Weights of a small CTC image transcriber: patch size [4, 4], width 192.
Rows from block 3, named by matrix and row number. Rows with one number belong to one neuron. Each number is 128 + 24 x the weight over its row's rms, rounded and kept within 0 to 255. All counts start at 0. After the name is the row's rms in percent of the matrix's.
# gate: MLP gate (model.blocks.3.mlp.gate.weight, 512x192), inputs 128-191
# fc1: MLP up (model.blocks.3.mlp.fc1.weight, 512x192), inputs 128-191
# fc2: MLP down (model.blocks.3.mlp.fc2.weight, 192x512, transposed), outputs 128-191
gate.384 104 [135 127 112 151 163 170 150  96 131 126  99 112 162 167 150  86 111 108 126 130 118 178 110 134  90 168 143 133 175 132 106 113 105 118 129 155 134 144 134 167  76 139 130 140 134  92 101 148 184 110 127 113 124 102 129 135 127 142 134 147 137 118 173 150]
gate.385 091 [126 132 142 119 155 122 136 208 102 132 132  99 157 101 136 107 140 159  94  86 138  86 116 117 127 118 122 109 137  97 123 115 116  93 121 149 101 154 148 130 160  94 128 126 145 134 149 128 150 140 159 120  97 135 122 111  83 134 172 136 132 110 160 102]
gate.386 083 [155 171 143 145 138 102  99 102 113 126 118 137  97  91 117 125  79 108 120 105 150 130 142 173 140 124 135 113  71 134 151  87 147 167 110 153 131 109 116 148  97 157 128 125 116 149 116 136 115 102  99 125 128 115  78 160 141 115 167 111 106 152 123 126]
gate.387 104 [148 167 174 188 131 106 146 163 143 120  98 132 115 111 100 134 120 162 127 125  79 157 117 150 107 125 139 131 115 109 143 173 168 144 170  86 112 159 135 140 146 119 137 102 113 117 145 138 161 149 116  86 115 143 121 111 135  84 127 182 124 161 126 103]
gate.388 107 [109 106 133 103 124 149 132 130 135 111 103 139 126 128 139  57 108 151 123  94 156 139 143  80 137 139  84 109 151 140 112 146 135  92 119  91 101 124 114 134 158 133 141  93 119  88 107 140 151 106  94  79 172 112  83 155 151 118 151  95 149 141 172 126]
gate.389 108 [136 126 126 132 164  89 118 149 128 128 145 166 126 189 115 140 129 106 134 135 123 161 150 147 108 145 146 120 137 148 130 158 162 138 157 142 121 163 152 151 107 166 111  62 170 148  98 124 126 173 126 146 137 128 142 123  98 149  90 153 159 136 138 130]
gate.390 100 [ 87 104 121 118 151 134 161 135 139 143 131 122  94 126 112 112 147 155 139 156 124  72 146 120  99 116  75 112 196 162 135 140  91 126 148  74 114 170 153 100 109 123 103 129 109  97 120 127 138 122 107 146 147 126  90 107 139 154 144 143 123 137 114 108]
gate.391 098 [148 149 140 157 121 134 158 120 108 130 120 155 149 106 160 127 163 130 138 160 106 116 132 141 131 123  96 155  94 115 163  90 102 145 116 112 156 142 117 149 154 126 137 112 124 133 148 129 111 159 109  98 181 118 136 151 137 155 107 123 160 129 121 160]
gate.392 107 [ 75 113 111 131 114 113 134 135  73 167 130 143 110 128 138 117 158 164 124 107 112 132 131 131 137 152 166 145 158 132 153 149 118 127 155 128  93 115 134 138 111 119 135  90 143 103 161 101 131 124 122 161 141 121  75 152 121 112 123  96 142 141  92 121]
gate.393 099 [115 142 143 158 154 109 145  77 132 166 113  91 146 138 157 145 145 180 122 167 121 110 155 151 130 126  93 115  79  93 108 155  71 145 151 139 152 148 153 129  88 141 109  99 110 135 147 140 115 121 129 125 119 123  99 173 129 153 120  99  94 132 148 112]
gate.394 097 [ 96 109 124 136 149 116 177 133 117 152 144 160  93 147 151 138 130 141 171 149 112 129 158 140 123 124 123 101 109 126 114 124 112  72  79 147 148 116 121 129 114 114 115 128 108 133  93 140 100 121 145 105 138 129 119 120 112  95 163 153 105 163 114 139]
gate.395 095 [131 153 125 105 126  97 144 120 113 130 132 119 148 170  69 130 107 129 139 121 122 118 119 120 141  99 122 136 157 108 179 116 181 163 118 148 129 111 123 180 123 177 164 120 117 110 152 135 114 181 153 126 145 137 113 129 154 170 115 123 156 123 133 105]
gate.396 088 [112 109 104 119 141 107 147 119 111 167 162 138 122 107  90 160 138 117 136  99 128 111 136  99 114 117  88 107  94  84 120 122 109  84 153 100 109  97 154 133 148 148  99 157 164 120 107 128 176 168 168 135 141 122 168 112 132 147 133 122 149  90 118 144]
gate.397 100 [ 81 164 126 112 122 122 152 127 132 163 131 170 182 133 155 140  92 116 174 179 120 113 136 160 159 127 144 118 122 113 101 139 135 154 121 120  91 140 152 166 131 115 161 113 112 106 162 166 136 133 132 147 105 125 159 158  92 111 126 113  89 102 150  94]
gate.398 113 [125 116 156 162  64  86 145 155 187 118 130  98 174 133 126 144 119 125 117 113 149 128 122 118 122 148 159 101  83 117 138 121 134 145 132 173 131 136 131 190 137 101 139 128  85 158 107 122 107 164 113 158 144 129 106 116  95 130 134 137 165 120 132 116]
gate.399 093 [138 125 122 163 108 128 115 172 166 174 133 118 114 110  96 104 140 173 118 133 114 148 127 113 128 163 154 169 120  84 145 144 177 143 133 160 116 138 165  85 136  99 109 170 134 125  98 119 106 145 145 121  83 167 164 121  90 133 154 144 166 112 146 155]
gate.400 093 [137  70 110 103 103 176 130 133 123 197 130 165 170 116 126 113 132 110 133 138 138 121 150 178  91 158 102 133 113 174  80  84 100 130 174 133 107  86 158 136 102 134 128 100 120 151 121 149 127 145 107 103 137 119 117 176 121 118 117  87 110 102 130 113]
gate.401 093 [133  92 142 115 104 119 133 103 143 164 129 118 124 129 114 106  92 155 113  90 132 120 131 146 123 120 152 101 103 105 140 117 115 109 151 108 145 154 135  93 132 143 123 172 129 123 143  79 135 159 108 173 110 131 106  93 133 134  95  93 138 113 152 120]
gate.402 097 [117 128 163 147 133 123  99 127 169 141  72  94 128 141 119 129 101 136 110 122 135 142 129 135 129 147 162 125 102 122 143 150 136 128 125 124  91 134 145 156 135 135 103 126 157  82 123 146 126 118 153 108 132 138 157 143 112 167 121 140 121 154 117 134]
gate.403 102 [ 87 112 158  84 136 135 112 115 133 119 105 143  94  91 127 158 154 123 119 148 135 115 174 133 142 144 105 114 125 110 150  82 146 144 111 115 137 133 156 119 106 130 157  66 122 124 151  91 133 149 109 113 152 104 126 154 143 174 138 111 107 121 112 113]
gate.404 103 [171 116 127 134 122 178 147 111 152  81 154 144 107 107 109  84 156 108 113 141  92 118 156 152 145 114  91 122 130 129 121 123  86 159 126 145 122 122 147 167 129 114 155 148 142 140 122 131 139  97 141 138  76 133 111 106 132 172 145 172  86 110 117 113]
gate.405 107 [ 89 125  75  97 153  88  96 139 100 167 119  92  93  91 128 124 106 121 100 105 136 142  69 104 126 166 162 111 109 113  74 118 129  87 140 125 102 137 111 160 143  81 118 139 137 145 163 146 196 138 114 156 144 125 176 104 146 119 141 128 134 120 121 150]
gate.406 086 [140 150 116 138 149  74 146 110 138 159 128 157 107 134 157  85 146 184 135  89  96  96 126 154 128 135 133 113 126 106 110 128 120 111 173  94 139 109 104 135 142 144  93 117 150 129 140 108 107 131 127 180  96 117 107 155 157 147 117 169 103  85  69 161]
gate.407 102 [115 141 113 134 157 124 167 132  95  76 152 141 154 104 162 131 162 127 130 132 137 144 106 131 144 116 130 123 127 125 109 145 119 113 125  85 153 127  95 111 127 137 156 140 113 120 127 129  98 125 120 163 143  96 101 103  79 108 120 169 133 163 123 148]
gate.408 080 [121  94 109 133 129 127 163 106 139 136 127 145 180 108 105 108  81 134 114 135 113 145 143 140 126 124 140 107 153 100 117 112 174 143  96 126 147 137 121 143 104  97 118 146 154 125 141 156  81  98 162 123 110 106 128  97 113 119  79 121 141 135 145 147]
gate.409 105 [134 134 124 121 138 138 110 141 142 152 123 160 114  95  81 116 168 172 117  49 107 106  79  93  84 117 117 131 126 159 138 115 128 111 107  78 130 111  86  97 123 103 126 104 150 102 147 107 103 134 142 113 127 120 127 118 140 128 151  99 146 155 141 123]
gate.410 104 [134  95  94 151 174 128 123 147 143 133 176 119  93 117 117 116 131 122 130 109 141 125 125 141 110 159 102  71 127 140 118 118 125 134 114 140 128 149 100 142 115 131 116 119 103 129 118 165 104  99 166 161 100  95 112  86 158  87  74 154  78 132  93  39]
gate.411 084 [131 119 129 132 153 136 120 120 119 133 122 128 138 109 116 160 182  84 155 116 129 147 144 148 128 213 157 129  96  98 138 138 160 149 154 126 171 124 169 175 141 112 175 169 168 138 100 109  96  85  91  85 126 127 136 175 120 135 103 158 108 129  94 116]
gate.412 109 [112 119 125 126 179 136 140 163 126 125 135 148 136 150 112 141 132 122  97 117 122 169 139  87 140 158 128 115  52 118 127  95 120 144 133 141 145 122  72 135 124  98  97 116 130 151 112 161 148 114 175 129 118 127 140 131 146 135 134 107 161 136 137 140]
gate.413 112 [113 127 158 122 123 159 175 181 102 152 114 118 140 146 146 146 112 176 107 143 127 122 153  95 134 129 134 106 107 130  92 144 141 124 124  99 163 120  88 132 115 136 116 144  95 140 136 136 165 140  77 140 126 205  89 157 143 141 167 154 126 119 118 178]
gate.414 085 [106 141 159 112 125 144  98 124 119 111 115 151 129 139 143 136 149 138 133  89 168 128 185 100 127 158 118 143 191 112 114 161 125 135 119 124 137 118 106 131 139 129 136 135 105 120 146 127 113 112 163  98 144  82 106 119 110  82 131 108  66  75 138 164]
gate.415 119 [168  68 117 106 147 122 153 153  88 139 156 117 137  78 103 119 183 114 105 135 103 137 107 112 141 144 135 141 116 126 147 156 149 140 143 118 162 133 140 111 129 124 139 118 125 140 132 107 132 161 108 121 114 115 108 139 125 137 103 121 172 168 127 124]
gate.416 110 [ 99 102 133  84  87  83 138 115 133  95 169 110 106 171 119 134 135 102 103 155 101  97 158 130 113 123 137 147 123 105 101 102 152 147 127 117 121  81 161 140 105 143 134 121 140 139  99 144 143 122  95 113 128 105 120 113 133 156 162  67 132 150 172 122]
gate.417 086 [124 113 151 128 118  91 125 140 152 144 124 118 111  94 133 119 156 110 125 163 126  92 138 129 138 127 121  86 126 163 168 145 109 154 108 108 156 138 142  84 150 151  90 125 153 167 130  78 143 132  97 120 122  78 124  99 115 143 142 129 158 149 141 106]
gate.418 091 [115 131  95 104 130 156  85 136 134 100 145 176  91 157 108 120 129 141 156 122 180 108 127 116 104 126 146 175 143 148 149  98 133 139 163 116 167 120  63 177 131  76 117 133 118 103 133 112 173 144 148 136 131 130 118 101  97 102 108  92  69 113 108 135]
fc1.384 100 [ 90 142 122 139 142 100  97 147 127 138  89 144 137 105 119 129 103 139 141 108 123 112  50 120 125 124 105 134 136 145  69 100 110 170 126 116 116 113 127  74 129 141 120 136 124 111 150 127 178 102 130 142 109 142 149 144 143 126  97 161 121 120 116 139]
fc1.385 098 [ 84 171 143 105  91  96 137 124 119 148  96 102 123 116  99 109 146 156 104 160 140 113 117 137 134 131 115 161 174 123 131  99 105 115 169  93 120 137 156 127 159 126 163 180 102  94 123  99 122 115 136 124 122 111  85 107 106 184 182 119 116 112 162 115]
fc1.386 083 [133 141 124 143 143 160 103 148 140 138 135 114 151 105 129  85 109 103 149 138  59  93 109 111 117 131 170 103 126  80 114 125 132 150 121 137 133 136 124 138 101 145 163 158 109 117  91 106 132  97 125 120 128 148 166 174 117 183 133 125 144 130 126 109]
fc1.387 099 [123  85  81 114 121 118 128 117  87 118 161 138 136 115 152 136 135 106 112 152 140 138 154 112 156 113 118 138 124 159 119  82  99 121  96 149 153 123  87 133 135 145 112 111 144 159 120 145  90 105 188 160 137  91 161 177 148 140  81  86  95  94 115 179]
fc1.388 104 [132 147 111 116 123 150 111 106 153 141 166  88 109 146 107 156 126  96 112 151 117 116 112  92 134 113 161 168 101 142  97 133 154 126 113  73  78 127 139 135  95 124 136 176  73 146 140 139 122 187 121 118  83 144 105 113 140 107 157  88  92 135 156 140]
fc1.389 111 [ 63  98 162 143  97 132 133  96 123 148 105 106 112  88 104 147 125 139 107 108 140 105 117 125 140 124 149 140 118 124 111 127 107 111 103 143 180 123  97 115 137  95 152 151 114  66 123 129 150 160 113 153 132 157  96 116 153 151 118  98 145 134 116  82]
fc1.390 105 [ 93  88 134 136 115 143 160 134 112 118 131 160 120 122  95 100  98 138 126 159  96 130  94  94 107 105 110 135 155 116 138  94 149 121  96 144 144 186  76  98 124 147 115 131 115 110 129 133 150 110 110 142 106 114  68 144 117 115 140 129 101 117 100 138]
fc1.391 099 [135 113 143 117 105 162 161 117 107 124 135 137 113 135 124 159 154 137 135 152 114 146 159 158 120 118 126 116  82  85 126  95 106 151 113 103 134 112 135 115 101 121 133 141 109 156 132 142 101 122  89 123 156 143 124 163 123 143 109 156 118 117 127 122]
fc1.392 102 [127 130 115 128 168 111  98 116 132 153 134 128 104 129 133 126 139 127  87  86  99 122 153 153 160 118 128 132 106 132 192 125 121 115 191  55 130 107  99 124 146 111 135 110 138  57 113 107 145 159  94 176  99 127 102 151 144 144 125  93 153 131  98 144]
fc1.393 098 [ 92 122 156  90 118 119 113 135 111  83 109 164 143 126 126 128 126 108 152  86 112 143 123 139 112 126 178 120 153 135 117 115 146 151  98 148 130 161 141 134 160  94 150 144 126 147 120 137 149 106 171 124 158 115 137  84  83 120 140 122 146 152 129 151]
fc1.394 098 [136  76 120 108 144 191 162 100 149  98 164 140 111 140 124 101 153 151 133 147 105 118 128 119 153 149 125 144 122 111 134 112 138 163 104 142 136 131 112 152 124 124 151 174 135 104 144  71 146 123 100 120 144 131 159 116 114 120 136 107  40  96 139 137]
fc1.395 090 [ 77 141 101 109 123 113 140 120 164 116 116 159 151 131 142  86 109 100 164 121 133 127 117 170 143 114 123 157 150 125 153 144 117 142 121 151 159 127 124 105 144 117 168 130  73 100 145  90 166 156 115 110 134 147 131 113 130 152 135 161 127 112 130 121]
fc1.396 098 [133 158 117 118 105 141 186 117 102  83 115 143 153 148 104 166 138 118 152 111 147 118 135 122 160 108 134 152 110 162 104 136 120 147 124 137 128 140 137 173 132 147 146 107  77 140 133 127 167 140  82  97 120 113 109 139 136 156 151 168 145 104 138 128]
fc1.397 106 [141  98 109 181 131 127 138 115 123 134 131 146 148 117 158  81 122 146 143 137 160 128 119  77 119 123 127  87 159  98 150 135  92 119 107  83  93 108  94 132 112 183 140  96 104 112 123  65 152 151 120 124 174  95 105 100 135 138 151 101 141 138 123 118]
fc1.398 115 [135 114  59 107 120 105 106 102  95 123 126 174 114 129  96 151 119 112  93 120 120 133 122 111  93 144 137 148  98 137 139 104 131 150 128 113 133 141 100 153  97 115 119 131 176 107  95 133 101 143 111 159 144 122  91 142 149 134 110  94 161 135 118 131]
fc1.399 093 [114  84 104 134 130 135 102 159 111 130 115 107 107 137 162 145 137 138 165 173 148 129 135 150 138 168 122 104 146 107 108 122  78  89 121  93 139 114 104 117 132 133 139 131 146  80 130  96 164 121 146 144 134  91 171 113  94 120 173 107 123 138 117  96]
fc1.400 092 [115 105  92 119 155 108 169 103  95 141 109 127 144 150  66 158 147  95 138  76 150 142 119 173 133 129  69 107 135 143 116 114 132 129 115 130 105 102  81 109 102 103  94 134  93 131 130 111 156 123 108 127 166 128 153 169 136 134 162 152  77 123 120 117]
fc1.401 091 [148 159 147 108 147  95 119 132 128 122 151 151 145 119 138 139 191 116 138 133 128 128 121 115 136 128 115 140 159 124 162 145 108 129 111  81 107  86 164 114 125 138 133 112 128  79 130 157 153 134 163  74 122 143 141 145 155 125 132 160 103 166 125 127]
fc1.402 091 [149 106 139 111 175 133 135 140 139 147 158 121 113 123 163 132 136 113 135 137 151  96  96 116  94 132 149 144 139  82 132 147 133 107 127 122  98 103 146  86 145 113  93 102 133 184 103  99 132 116 160 144  96 156 156 128 144 123  91 143 148 145 120  94]
fc1.403 100 [133  94 132 164 117 111 103 138  84 155 147  97 123 139 137 135  74 109 120 128 147 136 127 108  93 110 118 109  92 133 147 133 148 110 169 169 118 111  78 121 139 158 119 110 135 118  98 119 161 141 110 122 122  77 149 141 139  94 167 144  92 113 152 123]
fc1.404 097 [126 104  75 147 103 101 147  98 150 105 128 142 132 132 136  86  98 133 131 167 141 147 131 120 115 128 108 114 190  99 133 100 149 144 160 100 140 148 102 130 143 161 133 108 135 103 163 130 131 120 151 139 123  92 151 126 128  82  91 112 116 148 103 159]
fc1.405 111 [139 129 175 102 119 161 130  97 165  74 116 130 204 142 111 113 125 112 137 131 124 153 169 155 110 113  96 115 122 141 114 138 147 168 141 124 141  97 140  83 107 125 130 128  94 117 123 141 104 110 144  75 143 123  93 141  86 127 115 189 120 111 145 144]
fc1.406 092 [108 157  95 120 132 159 112 131 162 116 171 132 111 108 134  75 126 110 148 124 127 112  98 124 133 127 158 147 137 125 151 124 173  94  96 124  79 153 182 112 116 107 130 161 105 154 101  82 107 112 123 109 101 127 136 106 140 109 175 105 143 140 155 115]
fc1.407 100 [112 146 129 112 138  86 173 142 108 145 124  97 121 132 136 104 139 122 106 137 144 100 147 158 134 128 116 113 143 186 113 118 150 130 133 113 159 132 146 106 128  91 137 131 130 162 138 115 117 144  81 139 155  83 103  99  76 121 112 128 139 112 145 122]
fc1.408 082 [130 151 158 123 102 176  65 130 121 118 138 153 105 137 124 155 164  92 135 118 157 113  93 153 163 127 115 152 137 103 132 120  92  87 113 128 156  94 136 108 162 113 118  69 110  88 113 110  99 142 116 124 154 148 167 134 137 137 118 103 106 138 135 171]
fc1.409 105 [107 187 132 174 158 142 136 113 134 124 135  76 153 116 184  93 141 110 123 179 128 150 120 130 137 131 118 159  94 135 103 152 166 125 117 170 128 142 110 144 189 126 122 172 107 116 126 132 109 129 125 102 105 174 172 124 146 136 147 149  96 131 125 164]
fc1.410 089 [127 137 134 108 162 114 153 144 113 130  87 128 118 123 153 103 111 143 137 119 135 145 130 103 108 118 110 144 130 121 101 118 140  96 182 126 107  93 124 133 140  99 164 107 122 142 145 104 117  97 125 104 134  76 120 100 149  91 119 130 112 138 108 127]
fc1.411 083 [107 164 107 128 106  90 114 120 156 160 115 125 166 145  94 109  99 104  91 113 146 121 112 102 112 102 103 105 132 116 122  77 136 137 125 139 123 161  85  88 107 115 112  99 120 128 127 118 164 137 157 122 146 134 120 147 109 111 168 110 128 125 169 137]
fc1.412 102 [107 144 116 129  94 140 158 105 146 121 139 129 138 110  95  90  95 135 151 114 150 133 105 143 120 124 146 159  98 143 117 110 110 148 108 136 173  92 116 111  96 112 177 159 131 122 118 131 116 102 144 107 114 118 176 152 138 134 126  67 137 140 126 156]
fc1.413 110 [132 130 114 111 164 105 118  79 132 107 132 134 124 135 109 156 106  96 119  99 136 127 136 151 131 130  92 119  87 156 140 121 121 149 149 142  75 127 159 111 122  92 123 145 105 119  80 131 135 138 153 134 144  95 165 108 120  99 137 124 141 130 142  94]
fc1.414 089 [179 147 102 142 129 141 151 125 149 122 136 111 125  94 140 157 126 102 123 153 102 120 114 148 154 172 115 132 125 153 157  98 156 133 112 130  92  75 101 117 103  77 146  84 130 150 120 164 115 121 206  74 110 150 127 106 160 139 157 145 140 143 148 128]
fc1.415 112 [146 111 140 119 141  87 166 137 143 121 156 102 136 136 100 141 157 131 115 161 135 126 107 151 103 143 134 118  89 118 113 126 148 128 157 118 166 129 117 116 107 136 143 137 132 135 142 155 145 198  95 133 112 115 107 131 111 124 120 131 116 137 126 141]
fc1.416 114 [135 203  91 127 114  94 127 152 154 156 130 132 141 105 158 152 176 143 132 119 144 141  86 123 121 122  91 156 112 128 132 158 147 174 102 122 135 133 112 136 130 117 101  89 149 142 146  90 104 127 120 119 145 119 108 187 152 124 120 153 144 108 147 117]
fc1.417 086 [176 114 164 157 107 183 111 144 151 136 140 134  81 130  98 123 167 110 184 127 126 124 127 147 139 112 149  97  86 165 134 135 107 155  84 181 112 182  91 129 112 151 146 152 128 160 147 112 126 113 110 103 134 129  94 136 114 141 108 104 128 141  99  91]
fc1.418 087 [130 142 126  97 158 134 120 117 125  82 116 157  99 140 121 131 122 148 117  85 180  95 113 133 156 103 139 184 102 133 120  98 134 159 180 123 112 134 114 167 160  97 129 165 131 102 116 142 140 155 143 149 148 134 111  90  54  90 127 106 107 114 147  96]
fc2.384 103 [158  94 158 126 151 102 142  90 112 130 177 139  96 146 148 107 112 139 129 142 134 139  99 102 113 148 124 152 130 109 164 141  84 102 139  89 121 137 113 146 115  92  91  90 101 172 120 134 102 132 123 104 111 120 116 130  94 127 135 114  81 171 123  70]
fc2.385 101 [157 122 101  91 126 144 106 115 187 131 103 130 133 129 156 147 122 150 120 123 127 101 138 148 159 128 154 125 136 147  93 148 142 102 121 156 119 134 102 118 100 112 145 137 103 112 139 157 166 120  94 112 179 151 118 134 140 127 124 138  99 129 115 108]
fc2.386 093 [162 122  96 147 106 120 148  92 144 131  92 152 128 115 138 109 161  78 107 140 132 168 116  71  98 111 152 150 121 137 188 126 191 145 108 125 101 140 122 111 151 136  96 168 146  96 129 152 112 113 105 122 144 118 105 122 112  98 137 127 120 137 159 138]
fc2.387 109 [148 119 117 179 140 155  80 125 163  88 146 120 164 143 129 124 126 116 117 154 106 149 130 145 114 145 176 134 116 128 145 132  88 103 127 101 170  94 138 162 135 143 186 143 136  80 145 191 124 139 103 143  98 139  96 118 135  96 142 125 137 154 113 148]
fc2.388 102 [152 176 147 131 114 113 117 136 108 145 110 191 134  87 122 101  87 135 100 100 143 143 164 177 144 160 129 115 133 121 122 125 125 122 110 136 153 138 128 137 114 132  95  84 134 129 142 100 150 140 119 141 153 131 177 143 125 154  98 173 136  77 152 120]
fc2.389 108 [ 97 138 147 113 159  72 103 155 122 118 131  81 127 132 102 172 177 138 125 134 156 121 116 108 133  97 115 115 108 154 125 156 110 118 134 140 117 158 168 107 112 124 112 126 139 147 113 155 113 106 102 145 135 159 112 114 142 106 174 102 114  82 142 125]
fc2.390 107 [152 128 135 159 113  91 139 155  80 136 100 130 134  83 135 132 144 121 117 106 131  88 160  96 136 115 144 121 130 153 147 130 117 116  92 157 115  83 141 126 122 124 136 141 119 131 131  90 100 146 124 147 100 105 159 118 145 140 115 116 126 128 140 150]
fc2.391 095 [ 85 143 128 101 155 145 127 149 129 122 127 137 161 146 106 107  89  87 103 100 138  91 110 115 145 186 144 106 136  99  76 202 129 143 164 155 128 175 146 165 131 116 129 121 110 104 119 103 149 181 138 140  99 136 143 118 141 100 134 106 127 153 119  89]
fc2.392 108 [151  94 125 157 122 101 126 143  97  85 150 114 141 129 121  84  82 138  99 132 125  85  92 109  81 118 128 103 132 144 128 118 144 145  74 143 126 151 118 145 124 122 118 131 119 129 150 139 141  96 144 120 120 148 121 117 145 111 136 184 126  89 113 125]
fc2.393 100 [133  98 132 159  91 116 100 124 168 175 139 120 118 149 117 118 156 153 121 147 154  95 129 137 151 135 172 142  94 130 109  75 128 117 142 133 128 132 117 103 151  99 121 124 131 150 108 129 139 117 108 136 100  93 154 132 129 157  87 112 111 133 107  84]
fc2.394 102 [116 142  91 140 149 118 121 104 157 164 121 105 131 155  78 146 114 100 134 151 133 148 125 140  92 112 113 150 155 131 108 117 137 114 132 139 132  78 137  96 113 134 165 111 158 108 131 133 124 132 123 154 125 134 129  98 137 134 135 156 177 138  74 115]
fc2.395 093 [184 106 112 131 155 134 126  95 127 148 125 114 118  84 115 173 161 141 119 127  99 130 136 102 115 168 149 136 146 107 130 123 121 118 126  78 120 156 132 113 117  76 134 157 118 157  95 130 114 104 150 120 114 121 162 147 121 125 113 128  88 137  89 151]
fc2.396 091 [170  97 127  99 158  73 162 111 127 150 121 146 124  94 122 135 156 151 140 146 121 139 137 111 175 128 105 130 134 125 103 147 130 178 159 126 123  93  96 139 161 157 113 142 150 109 118  92  95 129 158 151 121 121 154 143 109 163 110 136 118 131 145 164]
fc2.397 102 [116 143 123 128 114 123 138 122 135 160 133 122 156 160 122 159 138 130  90 134 113 109 135 140 103 139 141 136  84 160 109 163 143 157 132 143 159 146 124 118 129  87 146 127 141 137  89 104 144 115 111 146 123 145 130 187 163 123 115 120 123 142 100 131]
fc2.398 105 [150  75 192 137 124 157 137 137 156 142 154 121 153  96 133  92 107 138 127 137 162 131 184 171 116 136 113 119 136 136 117 151  98 143 135 132  77  93 145  83 165 101 138  92 148 168 138 135 120 144  79 147 115 142 123 129 138 184 100 137 121  90  99 130]
fc2.399 100 [156 118 103  69 155  95 161 140 126 145 111 104 121 102 104 143 136 142 136 114 134  97 131 141  95 144 109 145 113 119 132 125 129 123  94 149 135 127 106 131 118 126  88 129 146 136  93 131 131 136 145 105 105 139 142 109 134 115 117 146 134 146 162 170]
fc2.400 098 [149 165 183 134 159 137  83 133 136 120 144  88  67 112 151 110 119 134 137 152 157 127 159  96 141 132 119 131 125 157 159  84 128 131 132 122 155 149 103 132  93 144 147 122 166 127  89 146 127  98 145 159 113 126 144  89 127 125 127  93 132 162 124 138]
fc2.401 099 [109 139 118 125  89 149 136 117  96 158 146 148 152 131 157 156 109 131 124 120  80 138 101 103 106 172 132 153 108 106 112  78 168 115 134 158 139 148 122 118  97 136 119 156 142 145 114  49 144 165  92 153 118 105 102 135 119 131 143 113 127 100 170 115]
fc2.402 091 [ 97 142 131 186 149 117 124 137  97 141  92  78 158 154  96 144 130 168 105 148 135 118  93  89  95 148 156 182 148 128 156  68 121 138 141 152 102 148 136 117 112 170 120 101 164 102 121 135 105 114 152 127 146 155 139  94 147 142 116 113 106 124 130 173]
fc2.403 090 [112 144 125 116 113 119 148 125 127 108 150 139 127 112 113 155 165 144 167 131 155  99 127 163 131 128 140 119 128 154 132  91 130  94  67  96 150 106 153  98  88 119 152  49 155 115 116 134 104  77 145 122 149 119 124 110  99 122 119  87 140 112 134 123]
fc2.404 103 [ 92 119 157 121 111 164 128 188 105  88 135 140 151 126 125 136 160 111 144 101 150  97 111 143 149 113 145 172  98 129 110  96 157 112  97 156 101 112 126 143 153 166 137 103 117 107 158 142 112 117 137 150 155 132 162 124  86 148 115 129 170 107 121 114]
fc2.405 107 [117 156 118 132 115 105 146 125  90 147 128  92 117  90 143  91  99 115  92  91 143 166  95 111 135 128 168 113 143 131 144 108 124 135  98 150 157  95  95 130 149 142 140 146 145 129  95  95 172 152 148  96 167 126 150 100 177 140 121 110 152 141 113 136]
fc2.406 087 [114 143 109 132 130 142 102 125 142 110 140 144 125 176 173 198 187 111 107 104 137 129 168 148 102 155 143 156 138 176 125 127  64 158 118 149 123 115 112 142 138 122 129 151 125 125 105 123 126 126 100 134 136 127 122 166 112 131 116 138 116 124 149 173]
fc2.407 108 [169 153 133 132 123 126 135  77 123 119 141 159 171 135 108 124 132 122 113 131 128 122 142 124 122 166 140 159 115 158 173 116 145 154 123 141 183 164 121 124 106 128 127 103 172 119 115 102 123 102 144 139 130 128 158 149 187 131  95  88 119 150 135 123]
fc2.408 092 [145 166 144 106  98  87 168 159 125 111 116 174 135 121 135 149  40  95 106 153 124 128 109 127  80 148 118 112 131 136 114 154 151 132 148 120  95 115 127 129  81  87 155 148 100 165 101 141 162 120 106 114 122 125 130 126 113 154 139 144 127 104 140 171]
fc2.409 101 [128  86 142  76  72 145 103 154 175 163 133 135  96 120 109 136 125 138 132 133 136 121 161 111 110 130 133  91 173 137 158  92 139 138 108 134 166 130  95 161 106 125 112 150 175 118 156 127 158  96 117 133 150  99 178  99  87 145 143 145 210 131 167 118]
fc2.410 100 [153 144 160  97 125 126  77 100  98 133 111 137 124 144 102 137 172 121 146 126 115  88 118  81 126 132 179 178 127 118 154 167 128 125 148 143 104 137 106 148 102 115 139 136 130  75 160 155 127 127 106  72 131 108 173 189 142 132  97 143 159 107 118 145]
fc2.411 091 [115 105 111 110 115 142 149 109  94 145 141 114 103  97 124 162 116 148 159 119  97 138 121 135 153 110 136 147 105 123 169 151 137 145 186 137  94 155 165  69 117 145 149 101 114 100 120  70 103  87 134 136 110 155 137 122 154  87 123  86  94 163 131 136]
fc2.412 110 [124 103 146 143 102 139 127 135 117 106 153 100 140 140 149 138 126 114  98 113 159  96 122  97 167 145 120 111 152 142 108 136 132  83  93 148  85 172  74 175 170 134 155 158 147  96 132 109  89 124 107 180 144  90 131 131 143 133 153 143 128 105 162 117]
fc2.413 112 [201 134  80 123  96 141 120 136  98 110 129 130 135 141 142 113 173 152 107 108 113 150 122  92 139 109 115 137 134  98 108 113 103 129 116 133 121  95 145 123 128 160 119 145 146 104 138 138 103 124 116 118  96 127 155 166 107 108 159 101 153 128 107 117]
fc2.414 084 [115 126 110 112 105 118  97 139 118 139 103 155 157 155 147 146 108 150 112 122 143 131 120 113 133 154 126  88 119 119 173 127 119 100 130 134 143 123  97 159 148 116 165 140 140 146  90 139 155 134 138  88 135 145 129 124 162 138  97 131 115 116 115 120]
fc2.415 112 [135  68 139 117 103 165 176 129 138 171 159 174 139 105 136 130 103 105 140 108 122 158 122 123 146 152 152 129 100 118 140 170 120 152 142  89 144 112 150 131 102 122 168 108 130 125 136 139 148 110 116  76 126  81 128 115 123 119 101 156 116 142 139 155]
fc2.416 102 [135  77 118 106  77  92 115 145 109 109 116 112 142 130 118 108 136 139 137 146 139 138 112 156 132 143 106  87 110 166 120 130 141 127 120 161 127 158 164 162  97 142 139 116 174 137  87  87 118 138 108 119 154 114  98  94 120 108 136  62 125 140 123 123]
fc2.417 099 [150 130 119  80 129 112 188 124 106 128 114  80 134 164 107 133 111 182  90 144 111  99 113 140 162 143 114 137 127 106 147 104 147 141  67 119 132 112 178 118  98 106 136 131 130 102 122  86 133  90 104 117 132  77 136 163 109 127 119 150 140  98 162 102]
fc2.418 100 [ 99 106 137 118 169 136 160 145  94 151 134  99 143 148 125 170 160 148 110 174 100 126 171  93 100 110 168 110 155 148 136 170 118 125 187 127 135 129 142 120  99 129 128  98 143 165 124 139 107  97 105 125 109 148 130 153 103 110 142 157 144 131 113 149]